Weights of a small segmentation model: batches of 256.
Rows from block 5 of a small segmentation model, named by matrix and row number. Each number is 128 + 32 x the weight over its row's rms, rounded and kept within 0 to 255. All counts start at 0.
Before each channel's rows are labels from the 100 images, of 14848, where the channel reaches its highest value: "strongest on" is what is common among them. Only what is clearly more common there than usual is listed. The data: rendered solids tumbling over patterned floors. In brackets: how many of the 100.
# conv: 3x3 conv (model.mid.2.conv.weight, 384x384x3x3, each kernel summed), inputs 0-127

strongest on: light from behind the camera (55)
conv.270 [151 107  61  81 150  81  82 147 165 123 117 122 135 158 166 146 119 103 148 154  90  96 133 137  78 107 109 112 114 136 126 100 147 154 128 105 177 163 115 121 141 148 165 127 170 149  47  72 129 180  66 150  78  99 127  96 135 157 155 131 109 109  91 105 160 127  96 127 145 111 121 107  67 111 106 118  96  83  78 135 174 146 127 183 110 136 120 143 100 116 170 157 168 141 149 138 135 149 161 101  74 159  77 140 109 100  83 157 133 169  95  93  91 150 121  71 133  94 107 133 114 106 172  36 122  78  82 135]

strongest on: light from behind the camera (85); count: one (61)
conv.187 [121 160  71 112 161 214 138 115  48  96 164 154 138 131 102 120 130 126 131  64 105 128 121 123 113 163 145  85 126  75 135 129 125 177 170 132 129 143  89 155 119  89 161 152  94  37 142  95  94  91  93  97 167 132 100 105 169 109 126 104 129 185 125 124 125 121 192 146 133 156 156 136 106 118 182 101 129 120 107 115 140 101 173 120 133 157  85 144 159 100 158 130 123 114 117 147 116 143 102  93 111  88 104 103  74 143 151 166 113 145  98 173 126 141 175 132 141 114  54  91 124  97 165 177  89  84 123 145]

strongest on: light from behind the scene (64)
conv.81 [122 147 149 145  70 163  83 123 147 107  48  93 175 141 115 140 176 170  75 143 128 129 103 163  56  79 137 178 129 130 118 109 133  59 160  91 165 130  99 112  53 123 109 150 133 114 108  55 157 182 151 180 104 108 111 174 175 132 136 126 153 106 125 103 130 161  88  92 103 104 148  78 145 178 172 109 169 113 115 156  90 144 135 156 138 182  81 146 127 115 114 165 179  80 124 140 103 165 179 183 180 114 107 151 116  94  73  90 136 150 111 107 117 150 130 158 172 155  81 163 132  98 108 113 126  90 147 122]

strongest on: count: one (69)
conv.90 [139 164 127  88 160  80 204 126 154 167 109 166 137 187 152 173 150 141 104 115  76 171 148 152 138 129 119 156 136  94 138 179 139 110 167 138 175 151 140 106 107  74 145 116 138 113 146 100  81 113 155 156 135 103 157 134 162 115 153 134 102 146 140 146 130 114 176 176 130 182 184 167 122 153 107   0 108 137 114 163 119  97 135 155 151  93  73 146  95  63 141  70 142 125 136 112  72  72 181 168 101 129  87  81 161 148 172 120 150 111 129 183 177 130 122 166 165 132 150 102  89 104 139 146 101  90 152 139]

strongest on: light from behind the scene (75)
conv.169 [143 127 167 226 160  98 117 112 171 146 121 151 120 159 144 144 154 141  72 115 126  84 174 144 105 121 159  85 152 166 118  69 117 157 109 180 123 159  94 223 127 124 172  97 142 184 115  87 173 137 151 160 133 113 135 160 152 199 101 121 167 139 143 139 147 161  92 131 136  92 177  89 154 159 113 137 156 124  82  96 156 170 102 105 115 136 166 124  91 164 184  94  98 108 110 145 138  67 139 133 111 134 158 136 126 155 113 113  63  97 175 108 105 146 109 139 101 159 132  97 133 130 183 163 135  99 148 148]

strongest on: light from behind the scene (65)
conv.217 [157 115 111 126 101 128 190 128 166 129 168  76 110 105 128 140 135 107 146 130 163 117 130 101 153  98 118 151 133 148 209  92 134 106 213 125 146  77 113 110 107 115 116 104 130 134  83 166 127 112  87 180 133 146 125  89 197 184 180 137 119 169  73 108 137 110 118 157 143  93 188 169 119 143 173 115 117 133 116 156 106 136 138 130 118 130  89 140 162 113 139 166  86 108 199 128  84 102  80 172 136 179 115 110  86 127 136 122 126 120 133 113 148 119 164 123 120  76 183  72 127 161  18  91 129 128 158 187]

strongest on: light from behind the camera (59)
conv.6 [ 62 129 112 199 169 112 146 121 131  64 109  97  94 105 121  63 156 164 177 119 132 185  46 110 140 132 196 135 133 152  83 128  93 105 114 142 190 130  74 132 109  91 121 128 150 106 158 158 125 102 139 118 108 145 104 125  87  91 163  64  72 135  96  69 108 106  32 125  88 151 140 116 122 144 132  91 210  86 125 140 135 142 180 111 123 111  87 128 143 106 117  82 100 118 107 141  89 162 128 121  99 126 113 143 126 144 101 165 164 118 136 107  27 126  66 171 121 133 158 133  95 116  98 105  77 148  54  96]

strongest on: light from behind the camera (84); count: four (58); jack (26)
conv.241 [165 109  90 122 166 156  64  82 134 102 130 152 129 116 172 173 167 106 121 146 169 116 185  44 153 125 104 102  38 194 147 127 138 124 103 117  94 215 110 141 114 149  68 127  49  97 133  49 118 134 112 149 138 123 109 113 169  94 136 130 151 194 123 145 175  91 132 105 123 150 122 109 166 186 115 125 162 146 141 142 192 162  84 135 128 121 167 189  97  80 137  74 138 120 153 133  79 110  94 120 134 115  84 143  92 156 141 133 137 143  97 126 106  85 121 128 190 162 182 166  57 111 155 110 149  58  48 158]

strongest on: light from behind the camera (82)
conv.58 [103 149  77  47 176 104 139  41 125 128 152  77 112  89 147 167  72 100 114 134 104 154 126  72  85 172 136 126 118 100 175 156  83  87  93  87 109 136 176 169 151 154 118 111 101  94 140 134 110 122 113 118 128  90 116  93 131  95 116  51  87 165 149 132 110  65 132 154  94 165 141 118 166 103 152 165 128 124 157 165 124 214 184 115 118 124 100  78 134 157 123 202 129 146  85 114 153 107 145  98 156 124 102 131 161 167 141 154 111  94 104  94 129 108 174  61 120 192 100 140 101 164 117 123 111  84  66 164]

strongest on: light from behind the camera (55)
conv.208 [148 110 108 100  69 130 102 194 120 102  80 144  77 120 104 102  75 141 141 134 155 107 107 122 149 169 156 120  85  99 136  95 116 174  60  82 114 141 108 129 106 166 156 162 122  91 153 133 121 102 134  89  96 151 114  94 116 162 146 109 115 129 154 125 177 132 131 105 135 195  89 114 113  74 144 125 167  99  97 127 136 106 156 143 153 139  89 121 123 170 119 136  89 133 153 133 154 123 153 210 155  92  91  97 211 160 104 104 121 127 147  68 142 125 132 112 130  64  89 176  97 116 197 106 115 113 123 108]

strongest on: light from behind the scene (69); sphere (30)
conv.331 [114  83 158 131 100 148 117 163 106 153 122 196 134 204  57  53 173 140  73 129 117 153 131 137 143 134 122 121 123 152 134  71 122 137 154 148 166 120 166 168 104 149 157 132 129 183 149 165 168 104 115 178  75 175  63 112  96 130 180 119  96 115 151 130 147  83 127  84 115  93 120  89 111 160 149  58 110 167  96  96  95 127  79  85 119  89  97 100 122 129 133  39 100 105 205 130 153  61  92 101  79 165 132 141 137 142 104 118  71 131 209 119 105  95 130 144 185 152 186 168  87 109 117 114 128 164 184 133]

strongest on: light from behind the scene (61)
conv.28 [107 128 111 175 168 126 148 177  77 127 101 113 150 154  79 125 149 115 156  96  65 128  99 113 123 103  83 153 151  90 137 144 113 150 134  71 208  50 172  95 187 118 158 125 152 153 170 117  54 112 133  73 136 167 159 100 133  67 136 144  96 102 155 102 134  94 150 114 132 128 108 123 115 145 120  60 166 165  99 176 132  69 122  93 133 151 134 119  63 123 143 103 118 111 177 126  97 123 144 168  50 178 135 141 101 117 145 119 105 166 154 170 133 138 130 145  72 146 154 124 158 135  97 123 134 165 174 139]

strongest on: light from behind the scene (52)
conv.134 [102 130 104 137 153  92 148 114 137  79 158 122 110 115 135 107  66  90  95  87 130 154 160 119 111 192 158 143 195 191 120 122 133 115 103 129 120 108 137 174 154 177 158 165 118  93 131  95  71 139 187  83  63 112 129 111 126 191 120 150  61 129 119 129 111  68 121 173 160 147 155 100 149 116 130  61 136 131 104 128 140 143 111  64  97 157  69 164 143 133 106 131 127 112 140 120 172 108 178 143  84 100 131  58 193 149  67 100 125  80 151 100 164 157 144 124 105 126 156 153 108 130 169 169 112  96 165 116]

strongest on: light from behind the scene (56)
conv.127 [ 79 136  76 130 107 107 145  95 129 112 124 144 125 143 138  95 103 130 177 116 116 118 146 141  73  95 112 133 106 183  80 123  86 108 182 186  67 174 137 135 158 115 120 113  79  91 144 134  64 121 140  97 121 160 137 174 153 112 130 113 139 120  87 139  96 130 164 134 106 109 128  97  80 140  77 152 123 187 155 155 111 131  95 141 161 142 121 129  90  83  91  96 156 146  98  86 153 150 173 125  64 115 125 152 110  78 153 113 177 102 166  74 103 127 166 154 127  89 151  89 123 141  77 114 120 151 201 152]

strongest on: light from behind the camera (57); brown object (39)
conv.245 [144 154 101  80 127 111 127 177 109 138 108 147 119 139  67  79 155  80 162 153 116 116 133 117 190 183 133 110  90 110 153 173 162 144 174 158 118 120 112 157 157  70  99  64 168 155  97 108 125 179 153 120 123 144 155 154  98 129 137 150 138 128 124 104 136 133 154 111 125 160 112 131 105 116 184 136 159 161 115 146 123 116 171 125 142 215 129 109  73 194 123 123 159 140 169 149  66 108 149  98 117 125 108 158 138 176 137 109 103 117 130 161 137 143 138 166 138 146 158 135 110 143 116  76  88 102 178 108]

strongest on: light from behind the camera (53)
conv.381 [111 136  72  88 151  81 112 157 196  99 125 116 131 133 100 108 126  88 120 138  92 116 112 167 138  88 139 137 158  99 159 181 126 144 109 139  82  26 106 119 129 185 126 128 161  85 168 119  76 143 183 176 163 173 194  71 178 106 114 160 140 136 141 160 133 100  89  70 107 149 116 137 120 155 144  87 100 110 172 104 167  90  90 156 114 143 159  54 187 153  69 127 120 126 163 154 143 156 133 175  79 172 122 154  94  93 202  67 107 107 105 168 145 115 159 160  81 166 109 117 191 126 176 171  86 162 115 153]

strongest on: light from behind the camera (81); count: one (53)
conv.131 [120 154  68  32 165 159 125  89 104 156  96 137 136 139 102 142 133 169 130 129  87  76 121 142 155 155 165 150 137  39 107 200 123 155 109 147  73 140  99 140 204 125 180  75  96 102 138 171 154 155 119 164 131 109 116  95 148 105 126  69 131 110 115 173  46 125 146 156 106 169 161 107 136  79 174  86 161 113  74 178  81 129 103 119  95 135 132 142 126 143 169 117 122 164  97  84 122 144 145 149 155 148  73 122 131 100 137 159 132 147 107 121 129 138 111 105 184 144 136 176 120 141 129 136 103  99 179 124]

strongest on: light from behind the camera (59)
conv.66 [138 150 160  57 124 120 125 100 148 199 147 194 190 107 101 163 124 171 155  95 140 120  92 159 135 128 179 154 135  97 121 179 130  83 128 111 149 156  91 168 121 119 153 158 167 108 129 122 123 117 180 154 192 114 135 129 157  80 101 160 170  92 113 178  77 191  80 159 136 122 116 127 133 113 218 100 181 114 145 200 144 103 117 177 123 124 161 132 134  66 129  73 189 147 120 115 103 200 134 142 134  84  92 148 168 201 160  78 159 107 120  89 116 128 121 102  82 135  75 177  84 125 147 142  94 123 147 106]

strongest on: count: one (61)
conv.253 [125 105 102 119 124 140 118 118 125 121 113 151 146  59 184 109  76 144 106  92  86 121  99  90 120 139 151 159 147  52 117 110  97  93 124 110 109 129  54 118 109 111 133 132 115 108 205 106 107 118 162  83 149 150 141 133 149 122 131 120 127 104 124  70 143 119 130 130 129  89  95  86 141 102 115  68 165 129 152 106 114 175 163 129 129 160 122  97 156 144 120 143 122  59  63 187 136 109 127 128  71 126 118 150 123 110 132 145 148 157 128  91 100 116 158  88 120 154  79  66  94 142 100 116 140 173 108 127]

strongest on: light from behind the scene (63)
conv.130 [105 160 185 129 117 137 156 116 155  93 149 142 128  90 143 143 195 124 121 149 133 118 105  76 127 157 182 113 124 158  88 202 142 134 124 136 130 103  60 161 134 131 182 165 109 168  97  85  93 167 165 134 142 110 150 132 120 155 168 150 154 112 130 126 144 164  91 117 134  86 144  94 133 128  96 142 116 102 101 143 166  69  45 141 126 116 126 128 136 102 153  70 122  75 136 128  76  93 111  97 120 152 141 128  61 171 118 111  97 145 107 117 139 121 101 165 116 110 177 152 199 156 131 159 158  67 113  94]

strongest on: light from behind the scene (58)
conv.15 [102 153 192 184  97  80 105 162 164  99 148 162  95 133 128  98 141  68  77 113 145 195  74 104 133 143 186 136 122 180 128 128 118 156 113 107 149 173  95  86 157 150 105 143 154 157 140  96 160 162 132 140 142 130 117 160 101 171 166 129  93 159 185 110  93 112  52 116 108 190 130 164 109 116 114 106  99 131 112 124 194 172 124 119 100  96 157 119 109 104 104 107 147 138 131  89 163 140 122 168 165 126 110  89 152  93 139 142 113 138 134 107 128 235 129 116 121 182 108 105 153 144 114 149 122  82 203 116]

strongest on: light from behind the scene (59); count: four (48)
conv.237 [165 123 167 130  92  93 142 113  57 139  81 103 140 120 111 119 125 107  94 168 103 173 137 125 106  98 125 132 117 108  88 116 117  98 130  82 110 154 105 150 109 107  73 138 151 155 127 158  99  97 185  99 109 129 112 148 196 127  90 135 112 156 104  82 209 122  85 117 161 106 182  90 126 111 197 166 148 161 145 167 232 117 150 109 114 134 136 156 119 116 124 113 161 117 130 134 117 131 170 185 128 132 141 100 163 192 114 157 100  50 118 145 137  91 103  85 148  95  94 124 109 193  89  99 148 132 111 204]

strongest on: light from behind the camera (56)
conv.25 [ 72 153 125 115 143 117 100 168 137 128  93 153 158  85 102 195 180 140 149  68 141 172  88 165 121 141  93 202 124 110  76 139 152 161 146  54 132 121 107 196 107 168 101 146 129  58 115  88 124 138 157 143 133 113 149 123 147 118 131 146 111 163  72 114 167 126 146 135 101  78  80 105 136 163 160 102 140 115 132 134 164  99 105 127 139  76 126 186  97 165  91 112 117 120 132 177 145 181  97 137 114  46 105  86 171  60 147 124 110 140 125  98 157 158 147 140 111  98 130 101 158 153 107 147  75 128 100 143]

strongest on: light from behind the camera (55)
conv.332 [161 162  97 153 156 133  98 186 124 148 128 129 129 103 112 149 168 127 111  98 153 181  82 154  95  78 111 167 106  98 151 204 153  79 115  79 147 166 152 116 115 191 120 103 100 111 107 103 125 147 190 128 123 136 107 102 176 142 141 121 123 104 127 143 109 155 150 115 156 135 173 133 181 109 140 149 145 130 141 200 146 130 130 159 114 102  93 138 161 172  57 129 174 163 102 120 147 136 136 160 140  86  99  65 135 150 141  75 166  97 109 147 111 143 169 117 149 122  94 147 155  88 132 151  72  99 140  70]

strongest on: light from behind the scene (91)
conv.19 [149  59 112 152 111 110 129 167 136 133 144  63  77 146  66 127 153 112 133 103 120 203 113  78 101  75 169 125 180  61 120  81 175 118 168  92 154 148  78  75  83 147 132 163  74 153 147 149 143 134 111 114 129 112 101 124  79 113 167  83  79 100 150  75 129  56  82  81 140  94 134  98 134  88 179  94 167 120 124 184 135 126 123  92  92 167 101 118  94 126 121 147 147 154 103 110 154 124 150  61 128 106 167 200 139  98  53 146 148 135 130  86  53 129 147 148 127  96 112 106  96 151 123  90 110 127 145 168]

strongest on: light from behind the scene (52)
conv.212 [ 86 115 164 166  66 149 193 108  78 172 153 162 145 212 107  76 108 128 144 131 182 140 162 152 141  35  84 111 124 147  93 152 148  86 155 178 132 115 121  92 199 180 136 104 120 153 151 184 148 143 132 134 199 142 143 120 125  60 152 128 155  60 173 130 134 146  47  94  82 181 111 129 151 120 152  66 136 117 133 109 184 101  57 149 149 143 104 124  71  96 121 112 127 136  96 113 119 132 138  61  96 103 170 162 111 115 121 133 124 108  74 130  75 193 112 124  90  71 128  40 164 106 130 111 112 151 133 128]

strongest on: light from behind the camera (86)
conv.37 [100 147 116  60 141  81 118  73 146 120 192  82 160  91 182 141  87 185 148 127 128 145  71 127  91 147 147  71 115 114 151 116  98  96 165 143  95 146 108 175 106 142 124 111 136  53 141 130 132 129 128 103 125 122 111 143 121 132 153  58 117 157  94  79 119 120 110  85 191  69  95  85  97  91 188 173 131 150 113 141 173 120 141 122  78 103 122 136 124 201  99 160 109 153  50 145 149 132 112 123 172 141  59 168 129 149 113 115 133 158 130 165  65 119 125 107 181 133 174 158 101 120 105 114  83 101  87 107]

strongest on: light from behind the scene (53)
conv.302 [147 100 114 127 129 184 148 132  94 168 152  84  75 139 155 145 149 124  88 113 140  71 143 128 142 139 121 112 114 149 138 154 144  78 194 188 117 136 132 159 123 190 131 190  69 157 103 158  93  86 169 101 156 122 137  82 132 142 153 150 107 102 112 137 157  79 120 143 158 126  80 128 126 108 114 124 127 161 125  69 108 122 107 162  81 139 118 185 133  84 118 152 129 159 162 153  94 101  76 155 141 143  99  67 118 131  64 132 156  90 163  96 133 102 149  79 100 125 130 150 196 110 129 110 183  94  92 171]

strongest on: light from behind the camera (68)
conv.112 [ 95 112 119 146 116 120 146 139 116 115 152  52 130 120 110 124 136 189 152 191  35 148 117 132 124 161  93 140 100 110 126 163  97 167 141  89  91  99 116 192  83 160 144  72 112 102 148 128 182 145  96 120 140  95 205  92 148 121 118 115 113 110 182 109 109 124 138 131 111 106 136 128  91 159 103 124 108 130  95 162 174  77 116 112 110  91 101  75 101 185 168  69  91 112 168 141 100 122 108  79 122 121  31 123 122 189 121  74 115 108  73 100 148 108 125  94 160 132 152 170 121 122 155 129 102 186 163 100]

strongest on: count: one (79)
conv.198 [118 128 220 157 139 174 128 103 154  70 109 147 134 125  70 137 140 126 143 109 126 115 131 109 133 133 141 129 136 101 169  87 132 145  82 155 128 115 180 169 146 123 119 163 148 122 140 133 165 117 148 146 103 127 159 113  57 124 108 129  99 100 134 140 110 143 111 108  90  39 157  90 107 138 130 142 158 138 139 135  99 148 140 104 169  75 159 143 198 136 194 122 178 162 154 149 173 139  79 146  68 110 188  85 113  84 103  62 116 185 147 147 115 127 121 178 119 127 138 139 128 126 160 135 106 127 177 217]

strongest on: light from behind the scene (57)
conv.165 [114 141  85  98 115 176  94 118 126 167 133  80 162 112 130 152 131 158  90  93  87 112 146 108 114 101 158  97 171 140 154  66 139 138 197 153 178 172 124 121 104  79 155 174 230  96  81 129 171 141  76 123 109 115 111 158 126 119  80  98 165 137 133 124 100  51 119 155 149 139 172  80 116 101  88 159 153  86 128 114 106 149 126 159 128 165 114 138 104 129 173 139 159 133 130 151 130 163 151  82 131 103 155 119  95  80 161 163 131 118 112 105  87 123 100 138 170 110 123 114 134  85 163 166 147 140 168  87]

strongest on: light from behind the scene (77)
conv.192 [ 97 162 107 170 108 130  78  50  79 162 131 119 147 151 126  89 118 117  45  61  90 106  93 145 127 107  99 147 162  96 151  94 114 144 153 174 112  86 137  88  90  91  72 165  82 155 178 125  91 129 191 139 131 147 115 169 101 119 152 100  95 151 117 213 154 144  72  91 161 120 117 107 159  97 155 126 132 121 103 195 150  66  91 131 116 137 197 161 159 108 123 101 108 124 109 160 124  97 170 179 132 100 154 131 188 133  96 128 153 109 146 109 124  74 149 107 135 100  84 207 138 117 148  85 121 105 126 137]

strongest on: light from behind the scene (52); star block (28)
conv.303 [156 150 125 104 121 166 170 156  50 131 164  95 110 164 184 140 111  95 118 167 167 112 154  86 128 163 183 145 106 123 173 103 147 108 166 115 112 157 129 133  97 161  61 124 114 159 105 173 197 116 121  84 134  95 113 104 109 175 113 121 144 110 182 119 142 139  99 149 143 147 154 171  91 149  83 170 169  66 142 167 108 191 201 119 126  57 164  98 122  82 155 130 151 201 102 151 106 145  88 121 159 118 151 150 122 109 174 175 174 122 142 138 147  86 110 123 133 131  82 169 114 144 199 131 134 146 138 139]

strongest on: light from behind the camera (55)
conv.195 [116  79 112  88 108 110 124 150 104 104  98 130 138  85 138 143 112 114 115 112 140 182 130 147 110 147 161 169 144 156 107 145 120  83  68 149 127 149  90 168 104  86 136 142  69 139  67 176 114 139 133  67 114 153 182 162 136  91  89 127 131  95 136 131  71 155  77 107 139  73 111 151 162 115 160  93 105  95 181 109 131 176 130 101 169 158 111 121 118 134 125 134 181 130 150  98 186 113 103 109 174 151 103  66 149 133 162 211 156 116 108 115 125 169  99 128  88 145 131 152 124 112 130 171 127 121  87 144]

strongest on: light from behind the camera (58)
conv.327 [164  61  71  63 121 144 104 185 133 123 133 167 117  86  83 136  92  87 185  86 104 121 127 166 130 137 120  77 167  77 161 124 106 117 146 130  94  94  61 154 117  95 105 131 128  70 160 144 142  62 212 163 149 126 138 146 134 145 115 101 103 145 152 125 123  82 186  94  88 148 102 125 163 138 182 123 103 124 142 131 140 130  93 171 102 108  67 153 103 123 148  69 193 137 134 111 151 161 125 138 126 156 142 123 101 104 142 127 182 122 140 157 144 111 153 129 134 122 115  83 140 173  80 110 120 109 132 124]